Weights of a small image deblurring model.
Model: 32-pixel images, arch unet, norm groupnorm, activation gelu, widths [64, 128, 256, 256].
Training: 8000 steps, batches of 128.
Data: trained on numbers of one to four digits printed on busy colour backdrops, 73750 training examples, 13.9 epochs.
Rows from block 4, named by matrix and row number. Each number is 50 + 10 x the weight over its row's rms, rounded and kept within 0 to 99. All counts start at 0. After the name is the row's rms in percent of the matrix's.
# conv: 3x3 conv (model.mid.0.conv.weight, 256x256x3x3, standardized in use), inputs 216-224, a 3x3 kernel for each
conv.5 094:35 48 53 49 43 43 51 42 36 50 30 56 75 33 55 53 47 55 61 50 27 47 53 48 48 79 54 53 36 40 44 41 51 52 37 58 52 58 54 50 42 47 37 47 24 48 41 62 54 46 40 47 40 41 53 54 42 37 19 50 36 31 68 43 47 51 45 51 67 49 32 57 44 47 52 49 55 20 40 54 52
conv.6 098:47 57 56 48 33 41 51 61 66 54 49 41 53 47 53 53 58 50 51 58 46 67 44 46 44 44 47 44 34 41 35 24 44 47 40 38 58 49 54 46 33 54 46 21 55 31 59 40 51 64 68 37 49 55 54 53 48 58 65 57 44 39 75 47 46 36 44 30 50 41 85 53 33 60 43 47 56 40 59 56 54
conv.7 109:67 65 50 47 32 39 37 45 50 50 42 45 47 43 67 49 54 43 47 47 48 59 40 70 51 46 51 54 45 50 72 64 53 40 48 49 64 73 60 50 75 56 45 29 54 41 41 42 46 48 69 39 40 63 58 34 50 52 48 50 43 56 48 38 55 58 45 27 41 48 57 68 64 47 41 48 50 31 48 42 45
conv.8 114:60 45 51 52 48 52 56 61 57 54 49 47 55 42 43 50 37 54 58 69 49 46 45 61 53 42 52 53 47 45 45 61 48 51 41 53 53 49 68 35 64 51 53 62 37 44 43 52 57 43 46 49 37 50 47 43 38 58 51 56 33 28 52 68 60 55 43 73 39 36 62 47 29 46 65 62 57 56 47 30 61
conv.9 099:47 52 41 53 49 53 64 63 48 43 63 49 48 51 36 50 51 46 77 34 46 56 39 38 39 68 41 60 61 41 43 49 47 54 65 51 54 44 57 29 41 50 55 58 54 65 56 49 68 44 28 43 64 48 58 64 44 46 60 37 51 50 38 52 64 38 41 60 49 48 61 47 47 53 50 40 55 46 39 61 49
conv.10 112:53 53 48 61 53 61 46 51 23 32 45 63 53 58 56 65 56 51 68 60 48 41 42 44 47 59 64 46 50 57 38 33 36 35 52 53 51 39 39 54 59 51 45 58 39 36 68 56 52 51 38 61 43 38 39 42 58 40 46 56 50 48 44 55 50 55 47 58 63 42 51 24 53 45 62 55 29 40 49 63 30
conv.11 116:45 45 46 43 55 46 46 52 49 54 55 64 72 20 64 43 48 60 50 45 44 50 39 47 47 31 52 61 34 62 49 58 27 52 52 54 39 50 49 73 39 57 48 34 59 40 58 44 30 47 45 40 17 63 30 32 57 61 46 51 36 47 70 46 62 49 45 29 59 60 45 33 57 59 60 57 71 49 58 44 58
conv.12 090:37 55 56 62 50 45 37 36 32 42 49 45 36 51 51 43 51 55 54 55 60 43 57 51 51 51 48 65 51 42 47 51 33 56 75 44 50 48 41 57 53 66 33 57 57 34 38 62 60 48 50 37 55 39 49 37 57 37 53 69 47 43 64 51 67 45 54 51 49 56 51 48 60 36 33 55 38 55 66 55 40
conv.13 108:48 41 46 54 37 45 44 59 66 49 47 56 70 59 35 56 47 54 50 55 45 63 57 34 58 57 44 52 34 43 48 36 45 56 67 49 52 49 53 58 50 63 62 51 67 52 56 43 51 39 37 59 54 53 45 53 47 56 31 47 49 52 63 45 44 54 21 52 40 61 47 52 45 65 42 50 55 55 47 64 57
conv.14 097:63 62 54 63 51 43 45 48 57 51 38 75 41 40 45 64 46 51 45 54 36 52 61 42 48 45 46 51 47 26 45 33 45 45 55 42 55 47 51 63 55 45 49 61 57 53 47 53 51 52 48 45 40 47 46 70 59 66 49 63 44 40 56 54 41 68 49 50 49 58 35 60 54 40 60 52 50 50 43 62 49
conv.15 107:60 60 56 41 53 45 56 55 39 51 55 40 63 50 60 47 69 43 53 35 61 62 47 50 50 51 44 38 57 43 46 60 49 48 37 55 46 60 64 51 38 48 64 54 47 50 53 67 54 66 47 29 41 37 57 52 44 49 69 50 52 84 57 38 31 43 52 51 38 36 60 59 47 44 48 61 54 34 47 53 48
conv.16 125:55 51 42 48 39 49 42 47 60 64 26 51 43 51 56 61 68 59 53 41 51 55 66 50 51 44 51 41 64 47 64 45 54 54 34 57 42 39 51 45 67 64 69 41 38 41 65 59 69 67 45 51 30 47 49 53 57 34 63 57 50 44 49 71 38 61 51 50 55 58 58 61 49 45 50 48 45 67 41 57 50
conv.17 106:55 64 50 57 35 42 47 87 54 42 49 57 48 70 45 58 44 45 48 50 51 38 51 41 63 24 49 52 49 44 45 57 39 40 59 42 66 55 36 60 51 56 41 63 54 45 47 50 42 68 40 68 40 55 40 49 39 60 53 59 50 44 40 50 35 51 44 51 37 29 51 69 45 42 62 54 27 45 59 63 25
conv.18 100:45 43 34 54 25 57 55 53 53 45 51 49 58 45 45 42 65 64 39 62 39 61 52 46 40 73 51 54 38 51 53 54 42 49 52 68 58 56 36 49 30 49 53 44 50 43 60 44 53 35 53 59 60 56 51 33 38 57 37 49 57 52 77 51 53 59 55 58 50 38 70 33 52 54 28 60 47 44 59 40 56
conv.19 108:45 73 42 60 44 40 46 23 64 43 45 53 46 56 45 52 70 44 50 36 56 60 52 38 54 44 52 29 32 46 43 45 47 41 37 43 70 71 43 38 26 74 47 26 56 46 44 60 35 39 54 69 50 41 44 66 42 57 50 55 48 30 49 44 50 58 46 46 52 50 47 53 37 62 23 45 39 56 47 49 44
conv.20 120:53 67 35 43 44 57 52 50 55 43 17 61 58 33 62 61 65 45 36 39 54 67 38 40 51 60 42 44 50 60 47 55 57 63 41 39 67 63 50 40 48 52 47 47 52 48 63 57 38 41 70 52 37 47 44 47 49 49 55 73 49 43 40 46 43 41 37 39 53 50 61 59 50 60 35 45 53 58 40 58 38
conv.21 103:56 54 47 53 57 39 50 53 58 35 40 50 50 64 61 51 53 54 44 33 42 57 42 49 51 38 41 58 58 33 43 68 44 55 58 39 42 46 47 60 53 63 49 60 48 47 50 49 46 20 53 42 61 53 56 55 59 49 62 65 51 84 51 50 47 53 42 55 38 45 58 44 62 58 37 40 65 43 51 24 34
conv.22 097:49 49 45 50 41 54 48 62 58 50 51 57 49 45 67 58 47 56 44 60 60 57 58 53 58 37 35 67 44 48 48 59 34 34 44 24 45 47 37 50 47 35 38 47 58 50 51 44 55 67 40 44 39 59 65 47 44 57 36 55 40 54 41 52 36 65 63 47 46 56 50 51 37 51 56 49 48 48 47 44 41
conv.23 095:53 61 49 72 45 47 51 46 52 50 58 67 57 67 43 51 50 56 42 50 48 43 41 33 46 34 49 40 44 56 34 62 51 43 39 43 63 44 58 59 36 41 44 53 34 56 42 59 46 36 38 53 53 54 63 50 52 29 53 55 66 49 50 59 62 58 40 49 42 54 55 64 44 53 46 56 52 40 38 45 39
conv.24 096:57 68 65 47 44 59 61 53 59 46 39 45 53 62 20 43 53 49 37 59 40 66 42 48 60 53 46 38 58 35 54 52 66 33 46 43 50 36 38 63 55 61 45 57 32 54 56 42 75 26 61 54 34 61 46 36 58 53 50 56 53 46 49 58 46 43 44 49 52 42 43 70 46 48 51 39 37 63 53 41 52
conv.25 115:48 46 56 46 45 44 52 59 50 36 23 51 49 55 44 60 52 38 58 28 68 44 61 61 50 42 48 38 34 43 36 47 56 53 43 52 44 49 47 37 15 46 38 64 49 47 44 50 43 26 38 44 47 51 44 27 55 33 42 54 39 30 42 49 46 57 46 45 63 53 89 51 48 53 47 41 52 55 43 49 55
conv.26 093:51 37 45 44 44 57 43 56 57 60 48 50 51 57 52 58 46 58 48 49 48 64 50 55 42 07 48 46 59 27 42 44 49 28 59 46 37 41 61 44 33 46 45 58 59 38 49 51 60 44 53 48 44 47 48 61 49 49 21 56 45 22 40 45 33 47 44 63 56 44 46 34 43 64 60 43 42 52 52 52 49
conv.27 112:39 47 24 57 48 57 47 50 68 68 38 62 52 65 62 69 57 43 57 57 51 57 49 42 45 22 40 52 64 48 52 52 40 39 45 51 44 40 54 60 49 50 56 59 61 28 60 62 47 41 56 54 51 54 50 58 45 60 68 31 69 42 51 42 58 61 57 52 46 51 60 44 62 54 65 66 57 47 46 56 57
conv.28 091:58 59 44 50 49 45 60 39 50 56 64 53 70 61 66 71 59 53 67 54 54 58 55 46 54 47 54 47 37 52 51 51 48 48 33 39 63 56 46 37 53 56 69 54 58 58 35 58 59 29 38 61 50 43 57 24 35 44 51 63 66 56 52 65 49 63 65 45 49 47 52 54 45 36 61 48 32 40 37 59 63
conv.29 096:60 57 38 55 43 48 53 43 59 53 40 51 41 43 43 49 71 64 27 25 61 48 51 70 35 53 48 55 51 62 52 52 47 50 47 51 39 66 45 59 45 46 55 46 38 62 60 49 43 63 46 47 35 56 43 50 43 53 63 57 54 67 60 60 56 47 58 33 50 53 53 44 55 48 42 43 45 51 45 45 45
conv.30 109:48 24 47 61 38 53 43 60 57 57 52 58 59 46 47 48 25 48 66 38 40 46 47 41 55 62 57 56 24 37 26 53 51 61 65 50 66 60 54 62 55 41 61 71 41 42 51 53 44 50 50 50 52 64 68 48 52 57 17 49 55 41 51 54 49 53 70 50 43 41 49 53 56 57 47 53 67 53 53 58 63
conv.31 094:57 52 36 65 67 56 48 59 65 37 60 51 53 43 59 51 70 48 42 58 51 57 72 30 53 59 43 50 43 50 40 29 56 57 49 44 38 38 44 52 47 56 63 44 52 48 79 45 50 57 50 53 49 61 56 71 47 58 38 53 43 41 74 49 48 59 61 64 68 54 54 48 51 49 57 33 63 39 62 42 41
conv.32 097:37 50 56 52 57 62 50 50 52 48 47 45 64 59 40 40 35 49 47 35 47 56 49 49 40 64 77 54 38 69 31 35 51 54 73 68 38 49 73 51 47 60 56 47 36 37 40 45 58 43 62 29 45 69 38 36 45 53 46 37 46 62 47 48 43 58 78 41 49 58 55 43 54 44 47 42 75 36 54 45 58
conv.33 097:66 43 61 54 39 42 58 46 45 52 43 63 64 67 56 46 33 45 57 41 41 72 56 45 51 58 41 49 41 35 52 55 56 58 45 54 55 78 47 43 67 57 58 61 50 48 50 44 31 38 42 53 65 43 51 51 54 50 52 52 67 67 49 47 63 56 50 37 25 51 44 63 43 40 48 57 38 59 48 46 29
conv.34 080:41 48 38 49 53 53 57 63 45 49 46 49 47 28 34 48 52 39 69 59 64 52 64 51 61 36 49 43 37 36 48 30 44 36 63 46 49 38 57 50 43 62 51 56 57 54 37 71 60 62 42 47 51 34 40 42 47 43 31 50 48 56 46 40 41 48 46 53 39 45 46 56 40 65 27 41 27 65 49 62 56
conv.35 089:43 54 57 63 38 49 42 68 46 57 55 46 62 48 55 28 48 68 59 46 42 51 65 51 52 20 45 56 48 49 51 69 54 62 46 29 51 49 42 45 36 44 49 54 58 50 49 64 49 53 43 44 46 50 58 45 40 49 26 64 56 63 50 43 43 63 41 45 37 59 63 37 50 49 46 52 41 43 69 42 55
conv.36 102:58 68 52 41 30 44 62 51 57 50 63 56 51 51 70 64 59 48 54 50 39 38 38 50 53 30 38 56 44 50 53 65 49 58 59 46 59 49 46 56 36 34 49 58 50 46 76 48 46 38 37 48 57 47 56 50 65 50 70 41 59 63 50 45 54 44 52 53 38 34 75 56 66 27 50 41 45 39 43 27 56
conv.37 083:56 63 65 37 50 43 53 37 31 45 41 38 55 45 37 38 40 54 60 37 33 53 60 55 37 51 53 65 60 45 61 43 37 55 60 61 47 48 59 41 59 53 30 44 53 50 53 35 62 29 57 54 49 38 49 46 40 62 46 53 49 56 43 47 53 41 54 37 22 52 34 54 57 62 42 50 57 57 52 44 49
conv.38 089:46 48 56 36 75 38 52 44 67 50 46 54 44 60 57 60 34 52 56 59 50 46 56 49 46 46 26 45 39 46 53 58 44 55 46 50 47 39 50 56 41 59 32 66 50 44 53 60 24 57 39 34 56 58 45 31 60 50 58 42 46 75 47 37 44 40 49 48 58 52 55 40 44 34 60 51 52 47 58 53 51
conv.39 095:50 45 56 56 53 55 45 46 57 46 69 46 58 59 48 62 53 41 36 54 47 42 48 44 57 43 38 57 62 51 50 42 46 53 55 45 55 57 54 51 58 61 40 35 45 51 43 38 49 79 61 57 35 51 48 53 36 54 58 43 62 55 44 59 56 51 68 64 64 43 53 37 59 45 49 44 68 58 50 50 54
conv.40 110:41 46 32 36 49 48 53 52 55 59 45 47 59 42 44 64 36 56 62 58 46 67 51 57 56 45 55 58 44 65 57 41 64 41 51 34 54 26 41 42 47 40 61 59 68 42 49 48 50 54 46 53 33 62 41 47 58 39 50 64 75 64 60 50 64 52 36 44 43 35 27 54 47 49 43 57 52 65 53 73 45
conv.41 106:48 60 41 62 42 47 53 55 54 57 60 50 54 56 59 53 60 53 61 56 56 44 70 43 62 42 59 49 72 53 42 27 34 51 58 57 60 37 31 53 59 57 54 43 47 48 49 44 53 61 56 68 45 51 55 50 30 70 52 48 67 53 49 44 51 45 42 58 68 44 50 61 49 43 54 47 64 47 41 60 56
conv.42 093:65 52 48 46 73 47 42 53 45 60 57 34 55 54 59 54 39 68 41 57 46 40 44 50 61 63 50 45 45 60 42 39 56 41 58 52 62 71 55 36 45 40 37 70 43 64 52 61 55 36 42 36 40 35 39 44 35 48 59 54 31 61 57 52 59 57 63 57 62 56 33 63 56 38 65 45 47 36 46 75 46
conv.43 093:53 60 52 38 27 30 46 48 43 51 48 71 52 46 50 51 55 55 65 47 44 81 75 79 66 54 58 37 47 36 62 65 51 37 46 38 63 51 65 49 46 46 52 48 47 47 52 54 29 32 50 52 26 72 46 49 46 65 45 31 48 46 39 64 48 55 51 37 39 52 46 47 44 57 51 33 51 33 49 56 52
conv.44 092:44 53 44 45 35 50 39 43 56 43 69 55 39 61 63 46 34 26 66 76 67 51 52 51 49 38 42 55 45 50 43 54 50 50 35 37 52 39 57 40 48 57 55 60 36 55 37 49 41 49 53 41 50 55 41 54 35 52 54 56 47 43 49 35 51 67 56 58 56 46 36 55 36 37 42 37 51 41 41 49 74